config = dict(
    crop_scale_min=0.8,
    bias='all',
    final_lr_fraction=0,
)
Rows from block 3, named by matrix and row number. Rows with one number belong to one attention dimension. Each number is 128 + 32 x the weight over its row's rms, rounded and kept within 0 to 255. All counts start at 0. Numbers have three digits each. After the name is the row's rms in percent of the matrix's.
# q: attention query (model.blocks.3.attn.q.weight, 384x384), inputs 192-287
# k: attention key (model.blocks.3.attn.k.weight, 384x384), inputs 192-287
q.184 047:106091148116000128173138104174115161174138149139130057104083144142099118075092140128178114103113079119086135130089148164127088125058076125127170134083174127106142116132120155123144111159109133144093092131120105150116105137126129142101127174144138119147136123129101101114163126094129142119
k.184 047:137108181150176096132130101139105078097122147081115052120169159141185074229052149132166074120112066141134096125145096200095161159101061124132149120115093080157169133185107132163161139149159192101132126145105141142116129100126156211128113211152090159182102120144079136161149102173127103070
q.185 090:110169116177045156169117153149130164167102130142086102138079122132086135117209087130116151124084171093151215126121179147127133120165110116150134176157129118120130131125084114127155144081026118120088137112110084130129176134104129053132112117132116121002176144139140115185137128127166132136
k.185 083:147142132143100144155113144083152097088112124110192116118136132103135118181133146103157043112158146126176097157126118140071100105054062102141139159154115077183145156187150132154195127079122141075131087155103157115107112108125034128121110101146067140125099132123114171168165124044064167092
q.186 083:135233076132078177148119174122129158135102145156104136144103114120084186122182109137103141112119203073152203091123162120112100120179127104119140181143156097082071139138112123132122146083081081125091133118118092128117165158085109051114131101112117102052219146131125132152135142085171117132
k.186 073:208136137118083169133097187063132096050096140106153099116145140092144124168141172102143083123180116081186107147172119138089098075083081103132190151153134133157114120121158114219158121103116115071157117178094165109125090171072083121135109093163064126118102119130109144178155100074129146042
q.187 057:133180116069158163156120140129176153111109139201131162141141104119030167143130142128071125098143196187153142124141128096094088136113098124131153122178128098087067130124097165130092137098079079175101116121119091134110133183113084117110124116091098118112191097151107104153168137098146071129
k.187 060:158117116106137156127070147132092084104100132157137082121115132135136101170157175086149195150139125055132104067104144160188138115170184094091140122099133140046065113137107097173138126132132130081150139123148135152149096178050145101138123139139080143118120130145107108113127095162221146041
q.188 064:123205136178062128119138106099134127139129130085111125137081143083171147140115126110095121106123170076176120084145169194093100145133151151116123134125109089082131167102124101131098120078137164124142149158129139058104135116060140025112123090135125129115149146121158137158128132134121118118
k.188 055:166122055087156174071151126151123179103104146179135182122134116130106136087163152134091179114088159198122138136123125055139072131214169128125121097142111142051073162081162135196103141125152055074142155106157122090147082164092084083116149203134085106097158109129156092071112077113147108096
q.189 082:139202087088120160126111156104134171121124112153106116152079119098072153148167176095112159082124162111180182089103151133149090146195166093107144169191131107110063144136152109158152167099091070126120149105128106125110125150098123068090082155099116156095202156142093120177173154115192099129
k.189 081:204090098072141163107110152112105147083081144151110115089158124130117081125151162104153154128097143121128131107125176102170079051144164098080162122102128151074083120133164105197104118116120082101125165133140174149121055188051139129144093155125080134091128134127109120122116088120157127036
q.190 094:102105136090246140124055129179113117098118128148112065118110103107105057167130165125163152114132136183113144121126151129129145124167181075125116120154175129081068148163118149126111182160104105139100147104148142147120100126140154193124056143133152187167158170152084099120164107157219137134
k.190 070:119073143094087121146102068155110123116107159135148037101103141156109067120063169078153126145069104187099133078146145169090096144119103123140065131118154099101176103136117111136165170107129106135135086112165149143152107057157113180137115129133161152130164149122088105110132120142138192162
q.191 126:148085109135106120104198134094135099150133133126172178105188131137190150122100088164111087156150128142106052155140063116125114138073085200139140094104060137160154110121150149115124068169185172134170107140116146116154134126141112152160203110144108109169067075131174135095099140090045117107
k.191 098:126136101133154120077138160125140106159154132082098187156150124136132181092136113144102167132165138111117108089121124116186150141193235161134162106116112186132086109078152122101052111157132143177123180133110105095119142152105167104136148143118123123148125130171172132108100137154152080104
q.192 093:128136139143143083120138114166099119107138172171119158110113146151131124119139140134122157178093128128068167191135149104160149109177125132080098079102132126119108131122075176120187140179141162147153131136169134075167113112156137076190144162177140059128109124130152128062066097160134111139
k.192 134:184160143146129138144108122187107151091085179138131099059079163136102110125186163065161114131105165084104178148117170157147135052162115103082121145125156135098103161162098131186123156099093123087148096164147138117167087132117148094177090130144099108104121154103109144135118066132212161088
q.193 081:114123175162141091158163085155098148131118119121136150110110143185145112108163108134158110160083169097180161119049133122151110156067034178120078192070105113132194169193120148100148085110153146059150054153157147113134130076135121092135172118157152088121132127100161157062093141122142151128
k.193 142:083081142130125118129139132084142104165167081121096166202186072127136129142081115168087149132132075146146111119112081106152136187096147134167143123139118159158158059077139091093137119167141145159109184079119113154094177124148161136080146162091143138133135131171150089118139175138079111157
q.194 097:127140163170142094124141098169093139120127164174102136105119169157128101140161121138146129185081137127106156185147158149146166097162120161087103107105135120128135115156083160124154120152148170128145097143147117088161101093161155085185115135164132087103124103098127116088081090168152136157
k.194 095:169142117165175135130106128170106137130105184115116110083048178145092111125194146078137130123111147054102189147108168146173147066222152115074127129134149157068083140142110099153100159116095100102141137130130142112173073153125159070173105160136109120053138174130132131120117049137209127105
q.195 077:128131128110158121086124111161093165113152137170108106107142147146070128131169139129111182138105130134104147132161149074152147132215173118100126081124137156096051130073098108135071139144169097165117189091119115107141114132143140120166138154184143111095164139156102080042133085144178099129
k.195 147:177170130138138136126108128176112147092078203142137109059093200124106118115185149105158133122101174089098153140129175145133116054186137115083119144122148119096091175162095147171124137106095118093148101174155144103162089127102135108192110120158103115086122150091109147129117072131184147095
q.196 075:130134115123120165133133144101149131142094103079142131154123090096148133132103106109143089095167113115180083064125111133078097137074121108140151194158135141131149146168179111130142123090093124121126112129108146155107162130105117178065116110094100152130135149128153141178149169099103141122
k.196 141:077089141105110120125144133075156102155174064113131149188185082118158152137070104175092133130145094177169097111128090102107122196064127160177132118145110119172167093093150127076133110168164138165115159097101111152096174131138119150076157123114149156160122092156161099134149189115055101160
q.197 076:120137108063174125097148112108111183126122123166122086131122123118080134110146141130123178171100151131132104099153146055152118120188204123109123113141125164070062125101113074136051118164178045195116183089144104152142120121141127141135144154166160166093181145150112086079122105102184087125
k.197 139:185168135135149150130107127194109133107073181133138111067083186132107115116183157104145135126101162084095165153117193146126124053168127103066112122114150123109108176161095138176136145102097130093153080158155139101169085137124120103181104119162107106110106149092115169130114071133191150108
q.198 068:176123094169093198096102211113141077118126165117143165137142111106155130143107142111115092060184085146081125148157104155057132105107115080141181113185140092138158115101154145168139147130057199143120135145106132122136102191112141136132082110106075134120116108129126125215149103128083137108
k.198 082:168111111109111144114151118100145089087094130163194111095158129103157132152101124107091097112140168191131088092157087125068075085116100164126156135126071046096096178146153159128122094127167075120129097107127152125103092141090078184112158065117126139203165089084122135125147127096117125117
q.199 202:159111071118118170102162206098195096155116130132158166127156111045161154163113108147074096093200138159122094144132067130120119117110133152137193118179106090142136115121168146138126112159121128135111127119066114135108133195113100156123147112097066157139103118131165128174162149080073078094
k.199 095:107104138155113120141108129168126168155126021119126043181083108122123121139131153113159103114142167113134145078084153160162141168108090092202138165147159130115110131178122145104087195123116151110072077118127060159105181135128106162099102109117155142147120192115080114147150231139164161122
q.200 097:154147108144100159098089190130173082142128166131134145107156121061146137153130155115075105092178112160068132155172121172066147087162142089114168078204151082117132098085112151164146148168069173168114157125086114104107128181111138133109101127103091151135129135149136102202168115134133123121
k.200 140:181153112115129150120114135155118133089081182157187093067086204119116128127169161080137105111128206119122120101140145167113097087168109130084138136129122085079074189170119162177119129082118105092164080147140149114144076131098090131149138114147097119129143120079111164142130082126178157087
q.201 071:138141131183109120131174118163133116152099136158139177125111126108186100137165096161137071135121168126145167229089106164102137098066023149108088139101117046161183154210145145128180125086109184077139085151125149118124129105169087090157159085127101115111066115109165167148106140145111119117
k.201 106:088075121141134130124129131097157110182176055122120143210164062128134138144083111151124131128133103138126107115117080120154131174089127126157129120122124139149148045075138095082122136153147149140121190085098107142116180124148148126105136146104139137134124122168145091122134188141071102144
q.202 081:137161096127074146138116183066162069091156142111137169130149125090150171139084175111129132088165089155076087150173069170117137125170200092115166049172152152118100103096156159163151156132085140169112166137097142108132128162104114149119110147105090157179102133161121126214151121156120114121
k.202 104:136168136171129125167100125170111119102082150148147091060086163121148092142164142076144093121118189121113164123143142193094129090124097119129132116125149065110084197196121165118152133089104140105133052157152138110128107127140108153131112100154116126126115113076107168130129094120165162130
q.203 068:147088105073142136124096144088163131105126123090129128165165097144086184118105168101119171109182096147123075047145110061160099147177191093105147126138136179111124129067168105154067122113172057156134158128133147126115120149080129153131112146127133147117154127161117134127133147095149118134
k.203 115:155163130119129128163117128178125143076089177138131105032098197135125117101147164119166113114125156111112148135140160134086103081123119120099123141125152108113125201192127156159148126084113122088146078186151163114136074119113100146140106101140116115145108122058117167138133066134158145128
q.204 075:142124117174065147191131140096157076135125134115123192162115105138224144130083118115130051119138099135145130162094079164121111131050072133130113144120146074184187092181179160133206127143092225087138089179114140109113140135131117103135144120122087107171099122099142203194111166097080131106
k.204 116:072085136116113132131148120087165116145173061113120135196171055138145133137060109163116125129144082184140094115127075124122123199060123152182133136130101122153165077082137112081136123153153150167118152089112131158073181118144139156079144128106149146159144115156143093127139187118057117150
q.205 076:120124159191088107118152137154140125132104121142153178104101140117191117118150086133117055127104147137140183173095133170116137101022029178131120182146105043164195126202130128120195118087073178063135068138129143119123123116151131119134161095131108123138115112126156157148128141139079159148
k.205 142:088085121120113122122143133076148098171168056126110158200157074132146141135086104138103149129148089163144104119117076117147142187109137140163142130136109146152147069072152105106122120163152139161111177086102105133090179122141142140079154146095156149141129112157157087118138184119083111150
q.206 073:133141072126099170165082165082200085113120143118107145127154129076152171125092147103122147109165096159118093131134075120153123114159187088117175094142126144108127083125191161115148166144118135125141168142120157101128158166101119112123109175085105119166097123143114152172117141113107099115
k.206 089:108134118158109137164105118158123103101119123143173088083106144135158105144117140116154073129127128171139158145150115181065112127067058131143123149134150061095155195198127158122169130086120154108130051167140151126116117119116116167113110069127149131176094087032104155148149117143114170129
q.207 101:129123121084121165164113132100123160106150080047108125149127081123109141095087149097129157100129136114168095018091116092153108145107151105143127165123133170117130109113178079140102166128163065125129146122110127138091140133089134124077114143089139155138167165141101148128160160113121126123
k.207 069:127140121104102127143129108110136126067138141136176124068160165120163138116087159135150128162143116179132082162178104101067089135101103132133118105126119095191162173154121192133187104114182117147157046171134117120117125120136084184129143056138134090232099055021115168109116098134090127134
q.208 107:136115130150151109103175133153143077150117167186157183113153158137175136146149081201107113154133145156104126224162108138130152094133096190103121092116091106139149118140095203113165065153147162121128105140117137123154138125146115126181175100150109102144065064109172143096097111142122080121
k.208 081:096107126158136133134116132177129170173124049119087091213062071128105114143165145109161120120120144041125165119083155165176164153147132073144135170150184132097094116155107080121086172144128137118104160117115080174121175141147159100100099184117134151067134211171106108178147178150192140148
q.209 080:098122129049196101122128096102096177124141101134110077147135123173092148102118115153148204152101150114179084060136138076196108159154168150117102152094110163091091137091144102112084131132186028130148153107139121163124130087114125120123142166148176136116152142127113108052121124129180120127
k.209 100:155196149160157123158112128201109164093098172132097113090080170156100139097178145112150136146125141055090164175122186126167156081136116100109113138122164142131119184159112132153159145065104152098171093188170136095172104121148152081163097139152122103105086149093113154137102082144172151117
q.210 094:141130079096070169115078163089155110126142095109121073141136101075094127149098175086104130072165084136076098088194106155091123126152182071148164077179147146127103108064147109141070165156093126196094182091106111136128117166105116159102096140109123189176140150179079092195174119119130137108
k.210 116:160161119106132139134128125177125149075082192128158113044100203122112113119153138106148116127136168124122138124157148136093101088154123131078135116128123111115091207173129174153135114094110101106143070171138151096128081142110094137148135082153113125152121095050107181126134059135173141115
q.211 122:130103075109121181102140193097187090152104113136160189157163116063173164136117123139090080100200131163112097142129057123110120127080117142155189135167107099150147130137172144141144124135117133128103118126064113143090133163114115140103130094101062142142079103124165148176149153078054091108
k.211 087:081095158160112125122127116154130119166160000123119107212096089141150134166089123125130101108148153112148110097082104147142144180084097118206123151116150117140120107149140137089117167123122142129104047117109094159116205111140104178081119124103133150150096142127108121144146237106102150134
q.212 076:149168102123099129109107160099141093108171160141121132112141147088101144149139176115114170133110109124099107119162137141114102102216238094115148029157147137080092117084116127131113130123133089196109199133136140065135113162105148159147104149131101136148133119186101126163125093151167096120
k.212 111:164174120173150148109093119189116143097090185134134106046077191104133109127189141090135112128105177074103151152162179169107130068168114124096137130128132092083064167157104137160117123109113118091138101154159136104154089126106119101165111123164107129112138130108116144134113086161183133103
q.213 081:125136122076179110105128112110093178117148119139097053132131129137054129133136143130150221162140136121109115096158155086145137134214198115112133099116145199060079135093110099133081131159173031171131185085129131136147119117109131138133111177166161123111154160154082095065103109145161107128
k.213 141:180175131135145131139114126188107161103082188131137112055083181129117128101164146104157121133108161079094160157124184143122132067163117113095116139115151119116109181188103142172128138094110109097155089167153150113161086141112135096172104113145106103114120137097107162124122074122197164107
q.214 077:140131135216052146167114140172162081143129141130111147106097156122158088142118138104137049092136070119119168152104106185088154134078055103141136142164130062164183110156127138115185132118065222090144064171124120115120133133114149116146100101140094128138088130121124175204150131141126167127
k.214 121:094063112118115111099156139069162090154165077130121159189178075118129140135069111151094143126155100184147080082145091124130127197120149148165136111131094121131122076062171120097099116170175124161096179076097124160076169123116130150079159145118129157153154121170146088124144176122085102155
q.215 084:158131102127107143110093169100130077105165165127103114124153114063101136168114166110106149094157086142080120141202137175120140112193186099129165034163134139111091112054116144138118152159102134207083191091116123111133135161123133156139091153132095165156146128145084089189157100157150121108
k.215 145:165177119145143152125112129182107146098080182134157093051093195131107111125179154090156116131120171093105142127140158149117123069179118122089110132118127113082090196170115152165125125088117114096139095160150151106163087126114119113186110108177109097113118145096101159132128078132189160099
q.216 052:133134074153151140082118152122143087107066205151139194075121179104151168149153132120088156117145136120044178169084095150131134102169112117120125079157133085146166140177113198136197155105054158104117064175107103093125125152120109137163129131135119143155070142128114129129083103139114108098
k.216 057:141083097144108120044131135131148153165124116170145091117145117120125060191139150127086105123139144184157111111184115127117135120134155130156154138109127115140109120110139106128058110209128098143107198073129099170091147131124077147113151105133114166150210113156142077128127136113111086148